From a checkpoint of a small sound classifier.
Data: trained on phrases spoken by 400 fixed synthetic voices, 39062 training examples, 149.4 epochs.
Rows from block 7, named by matrix and row number. Each number is 500 + 50 x the weight over its row's rms, rounded and kept within 0 to 999. All counts start at 0. Numbers have three digits each. After the name is the row's rms in percent of the matrix's.
# convs2: second depthwise width-13 conv (model.blocks.7.convs.2.weight, 144x1x13), a 13 kernel
convs2.0 124:532512474455426431408424460502520535529
convs2.1 076:555546544545549533513510516536556575597
convs2.2 108:548522488449425419420437477512531533540
convs2.3 098:562567559543554546540543546546541546547
convs2.4 112:404418445470500518539560557526498482446
convs2.5 124:531541524509481437405406447487525540542
convs2.6 111:499533547551546519483460450430427429432
convs2.7 072:523492514533569564553545517540551566590
convs2.8 125:531501459445432445456490528565567570553
convs2.9 066:457484491491503481467425427422427430461
convs2.10 085:515547563550551531536551554553569552554
convs2.11 094:526501456449454442416432431441466478506
convs2.12 071:481503537570581573565554566539531496501
convs2.13 092:538531532513487450417407421466467458475
convs2.14 107:519492478437438441453490518543572567578
convs2.15 120:434435446450481498537558564560555537538
convs2.16 090:489484479473446428423414424453460493498
convs2.17 109:567578580569566549556517509497489510513
convs2.18 071:501529538545546549552543535565562553582
convs2.19 102:403414431432453476481497489480477467470
convs2.20 104:479504524524494460421419411434442471490
convs2.21 089:551548544538549569544548543537546554569
convs2.22 109:420422416437458497530533548539533519497
convs2.23 087:502514526516551566584581579546543507475
convs2.24 104:452439422426455477519552553565539513476
convs2.25 131:438481534562587583562554522492484473476
convs2.26 108:522492478488504544549576588577564549532
convs2.27 132:456436428413417439457476485500501490477
convs2.28 152:548535509485447445464491528554577580574
convs2.29 086:569557550547544551571558564537527521485
convs2.30 118:468459465454444452481502540560577581556
convs2.31 092:531546547549565562565555554544533545539
convs2.32 108:504541558577576574562544505491464463460
convs2.33 085:509522508475479482489503542572593584587
convs2.34 095:510528558583592583551530498495491475459
convs2.35 069:552546553567573579562556535517498511512
convs2.36 075:467502556554576562557562556546528531540
convs2.37 084:487497483482456451437433448441442435429
convs2.38 089:467472437432413448464500530565561539515
convs2.39 085:475473462444457459467447453437439433431
convs2.40 096:508525536534525514469427413426421446498
convs2.41 091:518505469447440440424423445440452475492
convs2.42 123:516511495497495482458441412421416440459
convs2.43 105:500532539547536522525540562576572574560
convs2.44 089:469450462470467451457453454458448424418
convs2.45 126:526526540534531527532534548554559579598
convs2.46 096:561568585566557535503488478469490529574
convs2.47 117:471489502525555569572555531491463431412
convs2.48 104:475453458483504543572572584573551519505
convs2.49 084:476494526544557561563569568560552541531
convs2.50 094:501509480460437421410421449460481481468
convs2.51 124:514555579593582549517498461455465488511
convs2.52 116:378403432468482498502506506509527524527
convs2.53 094:484523554569591586568545527510516504479
convs2.54 076:561550535546539567572561558536544529523
convs2.55 082:474466448440445437424430431459491488489
convs2.56 087:491483502543566567580576548549542530544
convs2.57 108:457471497474466430409413439448472501510
convs2.58 094:452481534556569570581577535521503482463
convs2.59 092:488473457437451459454437429441448445461
convs2.60 117:428443471512559574574547512480448459460
convs2.61 113:487487497490465423417418439482532557553
convs2.62 154:616571515474444441454460479502521523537
convs2.63 070:516503527536547568553580573570548528530
convs2.64 078:517518535564551547533555551551550571570
convs2.65 076:463447440443431429450442447467475508536
convs2.66 080:498485468471487490526565586577576568536
convs2.67 097:484461445437425449492529529506468431411
convs2.68 134:561545534533530532545558562554556559560
convs2.69 078:488533557589582569563545537530503507515
convs2.70 100:509545520492444415399423457487525523520
convs2.71 086:423425416429432449468484500494499489492
convs2.72 078:556552556553563555560562553539528494465
convs2.73 096:487454448423422437461492520547548556542
convs2.74 112:468461437430436441467493529544561560545
convs2.75 133:505525542552542511508477447443436429401
convs2.76 057:492509519537562575573575570546535518542
convs2.77 086:485483469444434433445433424436466500519
convs2.78 106:480503511518523506491462447430417411416
convs2.79 110:517544571568559541495476443430437459470
convs2.80 083:437425454450478486461469453426441444471
convs2.81 095:446437420429435438447460476482481496486
convs2.82 115:534549567570568540517482469447445439452
convs2.83 096:442428413433435459488502525536544510457
convs2.84 110:518552561573575570553527504484466451450
convs2.85 073:477507512532539554546564584562566548550
convs2.86 111:440424424414419467498522525531515496488
convs2.87 087:436484485506495485463434423434417446458
convs2.88 117:525505489460440426423435434451463465460
convs2.89 107:434448473482502510557574573578554526520
convs2.90 085:458464463519535568586584572532535507501
convs2.91 096:530505472467445441424441437444452455452
convs2.92 101:532537520495474436427419418441456480479
convs2.93 097:502481482477472476502541578591572563569
convs2.94 102:534525532542525526505503469450425407406
convs2.95 077:552533547543555568572574554530506486451
convs2.96 091:522476430417423438495512552566541533503
convs2.97 115:481498476479477496465494536552562585620
convs2.98 127:512517495483463448424418426438449456463
convs2.99 089:527508469464446422422430438452460474469
convs2.100 065:503526540556566537548543538543535572587
convs2.101 100:455485519542576599580566537503496479504
convs2.102 096:534538556555582579582548533512505500523
convs2.103 113:487471450439447459484523560574567569541
convs2.104 112:448447449456459457479513537564581563547
convs2.105 090:452426426426429450458479511518531531540
convs2.106 086:494523538546575571568559544539520554553
convs2.107 112:484452433426425447482530560560544535499
convs2.108 094:493500507500515528537564589585575563532
convs2.109 113:474476469470464439437416429437450472469
convs2.110 061:506471450422425443443473471469468453428
convs2.111 129:536528542555562564575537496449435448464
convs2.112 113:579590561525481458431433457492511508513
convs2.113 115:553555559557575557544522511493469440437
convs2.114 119:565557581569544524498470448442440475490
convs2.115 085:469480459473495506530535554574570590571
convs2.116 098:520530533546520495488461456431425409426
convs2.117 104:528518516510493490506536559574573591584
convs2.118 081:560568566551565552561557547525490484488
convs2.119 071:529530478468422417436462454467459450442
convs2.120 066:486466456438456453455475452440433445428
convs2.121 064:454438417409416448467508519496511501507
convs2.122 063:540547568571588579536532533529522515514
convs2.123 119:458455452438447467475493517549567576571
convs2.124 114:491489479465464487496529545562589581590
convs2.125 087:504535572592588571539520478461481506520
convs2.126 101:502521537551551566557546515472446434414
convs2.127 083:472477500520560576585583549557534519513
convs2.128 093:485483465448451434440424425444451476483
convs2.129 115:529530518509469441435411418428460487515
convs2.130 079:505513535546557579565579554545528525551
convs2.131 131:542502474438441455500550573574571544520
convs2.132 084:549564562565560541544543563552535531503
convs2.133 068:417447454460459431438448450455468494522
convs2.134 102:491493468470460456452439438429440430441
convs2.135 115:446449452460482511537565568573560539545
convs2.136 098:506529554536546534542549543560564572572
convs2.137 104:510521554572583576578557540505498487488
convs2.138 078:494485459433419418437437463466494524542
convs2.139 079:527531564562560558565547531548535549552
convs2.140 139:545549539519489453422421429449493526556
convs2.141 073:486472463443430423426425448497530524526
convs2.142 112:500469455435427413430443457467485502528
convs2.143 116:493538567580579556537513482453455446460